Rows from block 9 of the encoder of a small image VQ-VAE, named by matrix and row number. Rows with one number belong to one neuron. Each number is 128 + 32 x the weight over its row's rms, rounded and kept within 0 to 255. All counts start at 0.
After each neuron's rows are labels from the 100 images, of 14976, where the neuron reaches its highest value: "top examples" is what is common among them. Only what is clearly more common there than usual is listed. The data: drawn human figures in many poses.
# fc1: MLP up (encoder.blocks.9.mlp.fc1.weight, 1280x320), inputs 0-79
# fc2: MLP down (encoder.blocks.9.mlp.fc2.weight, 320x1280, transposed), outputs 0-79

fc1.14 [152 161 118 127 158 151 122 167 128 168 109  99  86 107 140 176 143 115 118 121 143 234 134 120  90 159 130  73 141 157 101 142 115 118  47 131  67 125 118 144 113 136 106 125 116 147 150  44  81  52 113 166 138 203 148 108 139  80  87 119  75 113 176 171 104 123 125 122 113 128 183 135 140 164 111 132 221  97 104 108]
fc2.14 [118  77 113 118  95 147  98 111 136 100 138 104 152 141 148  91  72 116 151 109 146  93 116 174 134 118 125 101  74 114 123 130 120 133 175 138 182 191 142 130 157 129  95 129 178 153 105 114 200 149 148 118 118 135 165 130 113 194 131 141 187 143 107 108  94 161 160  78 156 129  17 150 157  95 131 107 102 191 135 212]
top examples: purple top; purple trousers

fc1.126 [129  99 147 207  72 145 130 139 123 180  98 115 114 162 113 143 160 118 127  70 140 138  90 135  94 141   3 135 134 161 146 135 155 159 164  86 190 176 142 150 181 195  81 124 147 129  85  81 182 146  69 141 105 125 186  89 144 186 126 109 159 137 108 185 142 136 176 128 179 144  74 171  85 116 125  94 144 206  86 167]
fc2.126 [111 144  97 103 133 125 133 106  94  87 160 129 141 114 126 174 130 136 161 174 118  94 134 150 124  48 131  57 101 139 125 103 107 170 136 100 132 145 124  79 136 149 110 127 161 149 166 158 158 191 162  92 105 108  86 124 105 116 142 154 198 140 126 122 141  97 136 137 163 119 115 138 113 119 155 195 121 188 140  63]
top examples: orange trousers; orange top

fc1.131 [ 96 117 117  78 121 127 139 137 156 106 114  72 160 124 153 123 125  96 119 108 129 122 130 176  98 121 140 117 126 143  89 127 167 144 134  72 120 108 158 139 150 142 160 136 130 160  96 179 150 128 107 117  94  96 132 163 147 149  99 105 173 151  86  94 123 126 127 112 145 121  81 139 155  80  99 145 109 111  81 106]
fc2.131 [138 174 110 134 143 142 146 105 108 135 126 107  51 132 109  84 159 124 143 167 141 169 106 150 154 150  75  97 117 145 123 164 128 121 135 115 162 140 121 161 155 134 126 128 118 104 154  90  60 169 140 173 105 136  94  89  78  90 125 114 108  96  95 131 189 134 121 145 115 128 221 103 117 130  79 150 154 103 175  74]
top examples: white top

fc1.421 [129 133 160 152  67 140 167 108 121  62 127 152 115 163 142 194 115 116 112  89 144 118  86 132 108  67 136  89 124 137 176 134 149 150 200 121 130  63 138 130 100 181 173 102 124 140 187 117  76  85 154 123 114 109 148 138 119 147 122 161 109 122 166 113 124 138 132 111 129 137  51 148  90 178 121 109 177 118 145  93]
fc2.421 [178 101 182 153 145 109 153 144 134 145 136 103 173 183 149  86 164  92 142 117 117 106  70 150 182 150 128 125 192 142  76  53 129 102 153 139 101 109 120  95 183 136 110 121 113  97 129 134 161 133  57 116 124  63 101  24 114 165 147 120 153  89 128  79 156 138 131  78 115 127 124  77 164  96 213 147  80 131 160 134]
top examples: white top

fc1.414 [127 135 156 156  96 196 133 162 167 145 104 114 164 160 100  70 133 121 136 125 116 153  99  95 127 173 132 208 139 101 148 119 109 147 122 151 139 118  98 119 122 123 159 136 130 117 129 117 127 121 164 118 107 143  90 119 131 148 157  95 118 179  92 158 138 147  72 151 124 179 143 139 153  62 163  67 181 110 137 126]
fc2.414 [177  78 100  90 131 135 122 101  70 111 166 166  87 140 165 136 134 149 145 133 140  95 127 122 156 152 105  64 151 118 116 146  73 118 123 106 136 129 142  84 153  62 156 146 146 178 139 174 144 103 100  90 119 110 121 157 124 122 132 180 141 175 140 119 143 191 197 108 159 105 110 101 154 149  92 157 129 185 152 134]
top examples: yellow top; yellow trousers

fc1.454 [130 145 208 147 160 127 129  94  69 120 129  68 156 117 126 114 124  91 155 130 125 158 178  72 131  69 145  95 118 144 157 206  73 152 115 150 143  89 132 157 117 101 153 115 119 111 126 114 139 190 106 120  84 163 166 120  72 113 153 166  95 109  74  81 134 119 101  75 200 106  80 113 118  83 108 184 147 101  93 164]
fc2.454 [162 110 146 129 129 147 103 121 201 115 128 124 197 145  82 109 115 132 176 122 176 122  91 151 204 141  36  97 164 171  95  83 127 112  91 145 145  89 137  28 194  95 145 149 147 139 113 144 108  93 139 199 134 118 133  64  94  98 119  96 149 128 115 154 131 138 120 124 152 166 100 124 134 179 110 109 109 126 123 121]
top examples: black trousers; black top

fc1.141 [119 101 109 152 126 133  72  95 168 123  53 113 155  95 121  85 112 107 138 109 201 171 128  87 149 158 136  85  70 139  93 157 174 113 182 128 132  75 112  94 130 163 131 103 105 176 146 107 138 208  56  87  72 122 106 135 155 101 141  81 204 155  64 121 156 103 107 104 172  86  61 108 146  89 143  97 115 199 134 151]
fc2.141 [161 104 135 168 121 133 170 113  98 142 130 118  80 137 142  93 171 154  93  79 129  66 102 146 162  86  70 154 135 149 131 120 171 129 126 114 166 168 122 134  97 109 144 112 146  92 162 122 101 128 145 188 120 109 146 117  96 110 147 124  82 121 168 163 149 128 140 132  94 107 224 210  66 151  62 113 126 111 172 132]
top examples: teal trousers

fc1.734 [151 111 113 139 129 190 184  91 113 193 109 115  95 167 158 195 128 148 121  95 149 164  84  78 104 132 106  64 141 127  66 151 137 149 167 103 118 140 118 160 139 109  97 142 137 105 131  65 124  74  95 123 143 152  95 149 130 143 170 114 136  86 122 126 129 167 134 118 131 123 137  64  77 116 147 133 158 117 163 130]
fc2.734 [130 141 109 164  98 117  97 144 130  98 126 135 197 112 159 146 120 116 117 170 103 121 175 147 138  77 136 105  70  79 180 118 133 130 161 121 156 128 144  92 133 127  95 133  51 112 165 147 123 139 117 126 145 140 161  99 102  88 118 139  61 114 118 112 120 103  83 115 103 119 160 134 159  54 143 126 103 164 131 163]
top examples: purple top; purple trousers

fc1.757 [156 106 102 162  72 177  82 149 117 134  82 118 122 116 112 117 153 155 159 123 164 127  88 182 167  97  89 116 173 132 190  66 162 131  36  83 164 159 170 125 155 135 166 111 108 160  80 141 158 140  93 127 144 105 152 143 140 183 103  80 113 178 100 248 124 146 153 142 127 143  84 207 150 150 122  58 139 148  77 148]
fc2.757 [114 166 167 173 132 147 159 104 159 156 133 116 131 114 186 202 125 143 117 180 144 104 154  69  71  96 114 136  95  68  96 148  85 146 179  85 139  56 148 129 132 154 165  92 108  96 185 169  79 126 147 112  58  42 114 128 155  69 131 140 147 113 125 151 142 146  99 153 145 127 182 188 129 117 130 178 152 167 183 147]
top examples: pink top

fc1.422 [ 90 103  89  89 114 113 163 103 131 174 164 103 152 124 131 127 149 126 160  95 104 127  95  63 137 127 106  86  67  95 131 130 164 144 169 141  77  65 117 156 163 131 136 176  71 140 118 106  69 107  93 188 120 118 118 138 101 115 204 120 154 105 130 153 124 115 176 122 171  86 142 184 144  54  96 190  98 158 123 179]
fc2.422 [144  54 145 155 136  55 189  88 128  94 178 109 135  78 129 159  99 107 120 101 112 106 142 175  82 109 103 213 152  82 129 130  91  97 152 135 145 163 113 147 172 130 125  98  73 178 187 112 174 144 175 150 145 131  93  90 166 134 120 102 182 149 115 146 133 147 118 128 121 154  37 135 192 111 186 144 124 122 139 131]
top examples: yellow trousers

fc1.756 [110 100  98 151  92  89 152 115 117 120 124  85 162 124  90 123 136 158 144 120 168 125 122 178 126  44 100 106 126 132 104 185 123 174 161  53 142 117 124  94 141 129  96 116 180 123 132 102 170 205 160 120 119  40 119  99 142  72 138 120 201 141 117 166 145  69 129 100 148 161 153 137 137  37 123 146 116 172 134 106]
fc2.756 [130 131 144 100 142 141 138 140 128 134 147 137 113 119 114 129 128 127  60 114 135 159 155  97  99 171 152 165  87 112 136 110 104 123 118 150 127 116  83 152 107 124 154 158 130 106 160 161 101  84 138 160 124 160 147 172 111 139 154 122  72 117 101 132 143 136 101 147 127 103 207  58  84 100 105 117 142 114 168 139]
top examples: teal trousers; blue trousers; teal top

fc1.340 [127 102 161 159  93 143 103 144 123 115 125 136 121 114 116 151 130 160 156  82 236 141 155 150 134 150 105  76 168 159 124 143 108 152  92 105 140 122 152 146 141 147 151 105 130 125  97  66 158 100 164 115 129  99 129 120 152 130 122  77 105 163 148 136 139 169 170 124 155 159  98 160 138 170 110 110 184 172  87 120]
fc2.340 [138 120 129 127 164  99 124 166 137 161 130 134 123 158 112 116 184 143  95  56  94 173 121 110 122 162 188 155 103 109 151 153 158 112  97 141 122 142  96  97 154 108 102 146 161 138  97 151 129 116  94 209 146 143 132 158 119 163 151 167  89 104  91 127  89 130 112 183 104 125 178 123  59  85 136  88 121  75 148 133]
top examples: orange trousers; orange top

fc1.528 [ 77 114 139 167 122 123 122 150 123 126 124  78 103  98 142 133 199 179 153  80 125 116 137 116 110 141 123 176 141 107 146 162 151 145 164  59 149 155 139 127 187 155  96 124 109 136 145 111 174 196 112 131 114 120 143  61 186 140 133 118 255 141  79 116 137 141 133 111 146 134 128 165 109 101 133 117 146 195 137 149]
fc2.528 [128 147 110  91 148 142 129  93 160  98 147 126  95 152 146 125  46 138 114 166 150 118 136 149  94 146 151 167  98 200 140 127  83  90 121 146  68 110 131 179  82 103 204 137 135 145 147 150 117 100 104  81 135 158  81 157 149 126 146 152  75 133 129 108 107 115 101 128 172  89  55  93 164  98  91 125 112 126 148 161]
top examples: yellow top; yellow trousers

fc1.666 [ 73  94 175 144 169 111 115 131 105 123 102 149 121  88 124 159 140  90  87  79 118 122  99 106 118 132 103 137 104 114 197 196 170 133 155 159 187 193 110 142 145 204 171 141 156  99  82 136 136 107 156 107 131 112 143 113 102 165 159 152 141 184 128 158  41 179 126 125 141 121 110 133  78 112 138  29 150 164  93 152]
fc2.666 [163 116  70  68 133 160  88 116 124 116 124 112 175 110 187 138 117 136  98  98 140 133 171  42 108 216 165  94 123 124 117 155  93  72  73 138 122 115 152 107 155 107 174 110 111 169 148 146 103 127  76 163 136 150  84 180 132 135  94 181 152 120 146 106 169 113 143  91 134 101 123  88 145 122 127 128  74 162 138 156]
top examples: white top

fc1.486 [142 116 146 158 120 155 103 131 182 163  73 135 145 122 156 134 128 173 175 141 106 125 148 102 105 119  94 122 129 119 114 176 149 111  93  88 105 145 159 144 197 146 148 112 214  98 127 141 158 142  86 119 120  49 109 126 170 127 129 149 207 127 101 162 138 136 130  98 141 134 128 179  94  23 132 114 170 194 158 147]
fc2.486 [110 114 147  96 140 136 160 110 148 151 175 165  91 159 160 156  94 141 150 165 127 115  90 126  64  73 132 169  98 117 161  20 115 173 142 119 124 130 123 143 107 128 189 153 105  96 171 191 106 190 153 114  92 129 151 114 129 143 123 166 115 149 113 137 116 139 113 193 133  97  97 149 137 135 100 123 179 102 176 118]
top examples: yellow trousers; yellow top

fc1.521 [123 115 110 166  79 128 114 112  54 150 138  73 105  97 124 129 125 124 126 132 169 135 106 101 101 137  75 126 211 123 169 110 156 114 115 138  96 152 102 124 113  52  39 118 137 154  96 126 108  92 133 120 110 146  98  81  99 154 126  70 178  78 127 146 111 104 114  96 106 204 165 110  94 126  88 166  61  98 119  76]
fc2.521 [104 162 136  59 157 147  91  97 114  78 157 129 140  93 154 139 125 153 107  66  95  75 199 181 126 120 144 185  80  72 173 139  51 149 119 133 111 115 114 180 138 201 162 116 141 145 132 115 129 160 128  66  84 142 154 135  94 142 159 171 123 161 105  56 142 140  84 153 148 138  83  85 162   0 125 132 129 209 114 127]
top examples: pink top

fc1.745 [103  70 145 166  79 128  97 175 137 136  90 129  89 109 106  97 165 129 169  83 138 123 175 123 110 157 109 146 139 100 209  96 186 139 185  88 165 154 131 168 154 148 101 142 154 127  97  83 169 135 173 156 135  96 179  74 148 130 115  92 191 145 122 142 122 173 167  90 126 165 119 159  80  95 126 110 139 175 131 137]
fc2.745 [139 184  85  77 180 150 136 123 109 165 131 161 138 125 177 161  98 131  95 193 122 160 118 152  91 189 152 109 115 156 134  72  87 116  78 197  90 124 122 122 151  90 166 140  97 148 141 169 100 106  81  99 130 138  98 147 120 136 152 151  82 125 129  77 101  97 123 119 135 118 104  55 147  87 177 140  98  90 115 169]
top examples: yellow top; yellow trousers

fc1.274 [181 129 129 145  76 140 158 159  92 109  94  80 130 180 186 160 115 101  66 113  91 197 129 156 132  89 169 128 127 149 171 142 156 151 132 143 111 166 133 166  93 115 143 128 111 107 108  97 115  75 121 117 165 144 160 158 182  97 121 180 116 175 133  84  99 116 112 145 154 134 156 110 146  95 124 135 155 148 129 131]
fc2.274 [148 125 143 158 139  84 140 175 186 105 138 170 195 144 151 113 105 150 170 137 111 115 151 164 150 168 137  62 130  85 117  87 116 113 163 133 137 171  96  26 178 132  97 163 123 171 154 117 130 205 112 116 165  96 122  75 115 109  85 107 143 111 155  98  92 138  70 105  87 204 120 111 181 202 137 111 151  65 131 112]
top examples: black trousers; black top

fc1.400 [ 93 122 144 177 137 128 143 156 112 178  91 128  94 155 123 191 143 135 113  85 146 138 125 137 103 115  72  64 154 155 123 175 138 137 145 121 172 156 122 146 169 188 100 123 162 136  87  76 166 152 129 150 105  93 167  73 151 165 103 103 134 119 132 179 139 160 127 138 171 142  71 191  78 184 105 140 155 176  94 115]
fc2.400 [109 163 160 142 127  91 149 118 143 137 125 118 127 197 106 150 112 145 148 193 131 164  75 202 170  49 131  97 139 146 164 138 150 137 137  96 113 108 119 141  78 118 129 150 156  96 114  66 126 207 179 108 130 129 121  88 131 117 186 124 114 142 105 135  61 121  94 158 129 126 161 158 113 133 105 149 133  63 127  97]
top examples: orange trousers

fc1.614 [123  68 143 135 104 156  86 171 162 143  50  90 173  74 131 122 138  84 107 106 151 144 163  86 126 152  80 113  98 105 150 142 135 108 190 123 160 114 134 140 178 202 180 118 164 122  85 126 158  79 164 172 145  86 239 173 141 134 112 120 170 146 135 144 129 178 152  92 180 120 124 116 115  93 143  82 138 175 101 161]
fc2.614 [168 149 119 118 134 106 183  75  86 145 195 117  52 198 127 225 166 131 161 122  86 114 110 150 104 111 138  96 142 157 128  81 118 154  84 132 100 182 130 135 117 102 114 138 164 142 147 124 152 186 116 135 125 111 145 128 113 163 128 199 185 113 139 113 205 162 161 159 115 134 121 174 106 192  93 199 110 120  86 114]
top examples: teal trousers

fc1.326 [110 121 111 155 131 145 114 138  96  96 134  85 125 144 139 152 115  81  94  88 152 174 142 113 164 103 145 155 131 109 172 111 161 173 108  88  81  99 154 102  97 152 183 103 151 196 133  82 178 117 164 169  78 152 156 146 112 140 139 171 134 248 125  64 142 144 156 128 146 151  91 136 167  86 150 114  33  92  89  95]
fc2.326 [103 124 120 147  89 106  97 143 155 109 119 125 159 212  80 129  96 108  82 157 119  91  61 151 126 107  78 149 160 116  93 110 113 122 115 101 151 179  86  66 144 104 111 102 189 136 133 129  71 141 123 161 171 118 139  80  71 126 114 134 136  54 140 126 193 117 124  74 118 165 183 159 127 152 167 145 130  85 139 170]
top examples: black trousers

fc1.136 [113 165 142 166  80 127 120 168  82  95 133 134  96 161  91 154 186 152 130 170 132 174 124 166 143  93  79 163 153 151 151  76 134 179 117 115 154 121 135 177 123 142 139 152  63 115 105 148 137 126  81 161 117 132 105  77 130 141 113 154 107 178 169 186 104 104 150 147 130 127 151 167 144 164 158 131 174 111  54 117]
fc2.136 [ 66 127 127 130 119 141 131 126 180 133  69 112 104 151 137 124 111 164  86 215 141 139  79  94  52 100  73  91 109 113 156 127 127 143 115  97 100  79 117 145 126 157 175 146 103 127 114 126 117 140 112  95  71 122 107 124 160 108 159 100 107 194  94 138  76 128 125 112 154  96 107 172 135 103 116 147 178 115 171 165]
top examples: pink top

fc1.427 [101 114 130 140  69 123 128 157 106 159  92 139  80  62 141 151 150 125  99 181 139 138 134 132 109 126 107  69 171 166 149  97 177 128 159 100 187 112 153 177 187 176 104 133 175 126 139  30 149  93 175 129 133  47 203 112 184 137 101 158 151 119 195 143 124 200 131 112 148 110 111 120  58 121 112 127 152 192 137 151]
fc2.427 [145 145 125 125 146 108 142 125  87 133 155 142 111 116 123 208 115 116 195 153 143 157 107 222 142  98 144  83 185 193  87 103 122 121 136 162  58 162 121 156 112  99  87 135 150 152 108  92 135 196 143 118 155 142 157 117 135 147 129 154 144 104 166 133 128 113 142 162 110 147 128 128 130 167  91 189 102  83  65  70]
top examples: yellow top; yellow trousers

fc1.249 [124 122 111 146 110 111 164  91 113 124 134  78 113 191  70 119 119  93 128 113 156 146  88 173 141 111 120  61 183 159 127 204 152 172 131 130 110 148 140 135 145 125  73 129 135 137  29  76 162  82 155 130  82 179 159 114 124 172 168  80 109 122  91  97  98 102 113 132 176 139 160  95 111 128 151 135 140 155 101  88]
fc2.249 [131  96  88 104  93 149  86 150 168 127 176 102 133  77 104  78  76 117 165  97 149 112 177 192 156 108 120 165  93 182 109 194  55  79 148 140 148 172 142 111 105 141 156 140 114 129 164 110 121 206 145 111 172 144 167  97 132 140 116 112 177  44 164  82 152 121 171  71 121 161 114 113 159 129 140  99 100 133 153  81]
top examples: black trousers

fc1.680 [105 132 140 141  71 119 126 147 192 158  67 128 122 153 100 145 164 164  99 153 144 138 109 149  49 116  62 114 139 173 118 220 166 121 106  79  84 115 139 139 143 140 117 142  78  89 110 137 109 111 199  85  84 134 149  94 140 116 117  78  76 159  88 157 155 107 140 116 143 104 141 151  89 116 125  91 157 142 165  85]
fc2.680 [104 165 146 136 109 139 143  95  60  99 146 166 197 122 101  49 124 107 145 169 106  87 101 168 194  89 111 124 171 165 144 135 113 174 125 175 162 145 110  50 110 113 131 134 110 118 144 201  94 126 114 127 126 154  22 109  45 107 108 105 149 205 175 153 100  74 105 106 102 151 122  94 160 134 184 124 181 122 103 129]
top examples: white top

fc1.287 [139  96 178 206 104 147 108 132 134 136  80 134 106 180  89 122 111 148 112 100 189 122 129 132 114 140  67  76 135 181 155 129 145 109 125  94 184 151 141 129 134 149 140 122 183 123 123 103 153 140 101 114 114 148 133 107 144 164 137  78 110 130 150 166 176 113 136 100 193 119  52 123 120 163 109  71 141 200 138 128]
fc2.287 [ 89 151 163 124 156 112 169 141 158 120 134 121 166 169 128 169 152 164 125 155 108 185  50 184 132 125 128 135 123 170 150 144 143 165 160 134  93 144 116  73 146 107  86 142  98 124  94 156 112 118 131 127 123 163 124 111 106 139 150 126 134 115 126 139  33 112  99 160  91 139 160 149 113  95 166 154 124  55 129 146]
top examples: orange trousers; orange top

fc1.717 [105 112 143 149 133 184 138 173  65 136 114 102 120 158  90 128 134 120 131  79 150 151  81 132 161 151  56 107 129 130 182 120 140 185 176 166 124 189  94 119 142 144 120 140  80  91 108 103 111  71 117 149 164 196 160  70 122 171 113  87  90  94 106 155 129  89 127 157 121 131 158 123 108  72 205 105 186 100  92 139]
fc2.717 [121 107 104 120 114 132 137 107 111 114 151 123 153  54 109  96 132 125 118 114 141  48 195 120 133  94 138 130 172 127 120 165  86 103 139  99 125  98 128 116 105  93 170 121 158 130 180 119  68 147 206 120 159  54 126 119 179  96  83 125 164 134 165 126 202  97 129  93 117 157 105 156 144 199  65 160 104 208 152  66]
top examples: purple top

fc1.334 [140 128 117 165 123 152 107 136 131 131  86  41 141 130 106 103 111 118 129 104 172 121 136 147 114 130  31 160 104  89 109 153 135 127 100  92  99  76 131  95 112 141 138  96  65 104  97 105 102  81 132 162 106 103 176  77 141  96 106  58  82 124  65 184 131  95 192 101 140 118 135 118 129 127 161 103 158 127 158 124]
fc2.334 [143 119 164 151 105 111 164 107 146 124 141 117  91 135 142 206  84 118 167 117 123 134 126 176  83 137 136 114 179  89  66  96 116 126 158 152 125 135 141 175 124 111  90 123 125 104 146  75 140 129 184 118 101  98 171 114 151 111 143 161 187 106 163 125 142 170 124 113  87 136  52 152 146 225  78 172  95  93  92  89]
top examples: purple top; purple trousers

fc1.692 [114 121 150 132  65 145 159 105 112 104 104 119 111 184 113 147  98 108  71 146 161 150 146 128 100 134 146  89 107 112 186 164 100 158 130  83 177 100 123 146  78 159 117 122 111 140 116  74 181 106  85 142 112 160  97 125 116 167 162 131 166 117 112 128 122 114 127 143 123 128  88 138 108 123  96  85 146 108 192 126]
fc2.692 [135  44 116 135 198 121 122 153 133 112 124 171 120 106  69 136 153 131 165 145 137 170  67 159 141 109 140 121 137 120  75 165  73 154 171 134 147  32 113 117 162 125  90 132 121 116 136 135 133 139  76 187 150 106 186  90 138 130 108 149 162  94 124 133  77  92 150 138  95 194 148 194 109 135 181 134 114  91 115  88]
top examples: purple top

fc1.522 [107 121 126 120 140 133 193  97 153  81 118 137  77 130 103 103 116 118 123 161 121 165 109 117 121 170 113  83 124 151 175 154 124 154 113 158 102 159  90 153 139 139 102 138 139  91  80 106 105 103  92 113 153 251 115 109 130 116 141  92  42 171 115 124  79  57 111 150 139 157  99 108 149 100 169 105 152 143  74 100]
fc2.522 [112  83  88  80 160 127 126 142 137 127 165 105 150  81 127 153 173 132 107 108 165 148 159  92  62 158 143 108  98 109  79 183  89 112 125 119 101 115 130 123 147 119  79 149 195 123 195 135 130 132 177 143 130 117 228 165 133 138 110 149 168  55 131  97 151  99 116 106 112 126 209 147  84  75 137 142  98 162 186 109]
top examples: white top

fc1.314 [107 131 152 180  81 119  92 177 106  89 100 117 162 138 126 141 181 168 153 103 142 111 139 170 121 101  83 153 190  97 147 128 159 131 126  88 210  96 176 149 103 143 147  93  86 127  95 110 143 110 155 160  68 110 118  60 170 151  98 131 163 191 110 176 120 171 170 117 129 121 146 165 135 176 116 122 142 136  87 132]
fc2.314 [118 113 140  83 142 127 212 103 135 140 129 114  77 132 154 159 122 115  95 199 116 160  82 105  41  98 137  87  87  85 141 137 112 166 114 122 111 115  88 144 149 145 135 186 151 130 145 154 151 113 170  97  95  84 124 132 132 102 186 149  95 150  94 131  54 143 113 149 148 102 129 127  56  87 126 183 168 156 160 161]
top examples: orange trousers

fc1.632 [128 173 142 141  89 151 139 170  79  95 146 114  98 164 136 185 162 127 128 112 127 159 147 154 144  76 107 144 159 129 116  73 114 170 132  70 194 134 133 160 121 152 160 159  66 177 133 133 147 145 130 142  91 129 129  35 154 127 125 183 157 175 146 134 116 117 145 137 152 131 164 130 149 108 186 138 200 131  90 128]
fc2.632 [ 88 146 137 151  92 120 130 135 162 146  78 124 124 153  75  46 127 164  76 177 109 143 129 145  46  89 113 126 103 140 161 158 152 125 118  95 130  70 115 110 114 131 161 156 103  85 110 116 106 129 111 100 111 101 108 115 108  74 166  93 109 152  54 105  93 112  83  81 139 128 138 125 117  64 145 116 166  95 199 152]
top examples: stocky

fc1.476 [136 158  95 118 105 138 130 167 100 116 126 145 146 140 164 134 160 155  84 182 146 113 162  96 146 105 104 150 165 158 144 150  94 154  86  78 141 131 165 102 130 143 169 115  88 194 149 105 103  83 115 139  86 100  71  80 123  92 164 120 138 179 165 178 146 101 134 135 147 145 161 121 165  33 183 150 192 161 131 151]
fc2.476 [110 149 166 166 130 153 138 118 158 118 114 130 110 156  64  36 144 131 129 134 119 165 139 191  96  93 103 171 122 109 138 185 149 168 137 112 107 126  76 128  85 112 153 160  75  57 103 131 100  88 105 134 148 118 120  95 111 114 146  87  78 172  59 132 119  70 100 166 114 147 211 114  99  63 170  77 195 106 176 138]
top examples: stocky

fc1.510 [105 129 112 142 118 162  96 173 192 135  81 121 104  78 154  94 138 198  83 149 109 182 114  74 103 112  91 123  94 128 144 193 151 130  53 131  86  89 139 122 147 178 155 114 137 142 101 130 131 118 173 115  90 137 111 122 157 116 133 115 117 205 114 166  89 115 130 124 137 120 162 162 109 106 200 110 159 154 117 127]
fc2.510 [132 151 112 135 124 150 144 118 125 128 152 167 122 161 149 195 154 140 172 225 137  98  98 154 158 103 139 132 130 141 140  43 115 209 123 151 145 186  87  69 194 122 100 132 131 129 148 148 122 179  78 167 110 120 107 111  90 173  98 134 182 132 130 158 190 105 161 139 136 148  99 135 164 125 131 149 150 145  88  88]
top examples: white top

fc1.10 [104 125 156 172 121 132 131 163 108 140 116 135  98 151 119 123 142 126  84 144 158 132 113 119  94  99 108 135 148 132 177 118 166 138  59  79 151 105 137 150  76 154 194 153 100 132 134 120  67  44 167 120 149 223 145 116 137 166  98 140 101 156 161 132 111 179 131 135 113 130 135 117 110 138 102  84 182 110  87 149]
fc2.10 [100 170 102  87 146 125  92 147 146 110 105  97 218 132 135  49 121 150 127 174 136 109 171 105 111 123 123 148 133 114 134 148 115 111 130 170 124 161  81  67 162 136 149 108 131 164  74 153 133 116 116 133 151 184  90 149  96 125 176  95 137 168 113 107 163 131  96  91 173  99  48 179 157  50 122  99 114 231 112 146]
top examples: purple top; blue top

fc1.450 [ 97 138 120 137 106 112 167 106 100 105 135  93 146 146  97 182 127 122 120  79 137 162 137 136 146  72  91 143 106 101 122 188 109 146 151  81  88 127 127 148  84 155 156 161  90 120 133  82 149 153 103  85  92 106 199 115 105 110 158 135 211 167 129 129 118 146 102 135 127 127 122  97 152  38 159 109 161 163 127 135]
fc2.450 [147 114 102 175 150 147 101 140 165 148 107 111 130 161 141 117 147 144 137  75 109  99 162 147 247 166  88  98 137 158 110  94 150 113 115 115 142 128 187  91 169 111  76 113  79 110  92 157 128  94  77 159 157 161 121 158 136 158 109 114 141  75 151 151 124 142 144 123  87 132 168 119 138 128 155  86  83  44 123 183]
top examples: black trousers

fc1.547 [119 121 165 130 129 170 116 132 163 154 142  92 142 140 108 126 162 161  70 125 140 183  80 124 122  73 112  60 114 115 142 250 134 147  89  65  77 102 125 100 127 171 133 167  87  86 103 151 109  49 119 124 121 124 156 111 150 186 150 102  47 161  37 144 134  74 122 139 162 119 174 178  95 103 174  89 182 151 139 182]
fc2.547 [ 90 105 119 185 112  47 124 120  87  95 132 112 194 128  85  72 142 105 147 151 123  97 123 162 109  91  88 167 141 154 151 231 117 156 142 139 139 142 109 145 111 155  91 150 107 116 131 154 135 172 143 120 134 114  64  83  93 100 126  76 163 191 146 150 118  70  99 151 137 157 135 136 116  97 168 119 173 169 135  83]
top examples: purple top; blue top

fc1.348 [125 101 123 158  80 148  94 150 118 130 126 111 150 124 113 103 144 124 145 112 176 161 158 138 171  91 114 129 123 107 203 126 137 134 134 115 154  97 150 115 131 155 155 111 131 136 126 117 141 111 196 148 116 126 144  89 113 115 120  97  90 158 104 155 138 125 110 131 152 155 142 181 158  86 142 138 166 231  93 116]
fc2.348 [161 178 150 138 137  90 134  95 138 165 117 162  93 193 117 162 141 113 134  71  99 102 128 107  19  95  99 142 102 174 135  65 128 146 159 164 136 157 133 156  98 118  91 128 159 129 106  94 130 175 110 146 148 106  90 143 109 137 143 193 176  95 135 137 140 187  75 141 121 103 106 109  87 223 119 140 124  21  87 149]
top examples: teal trousers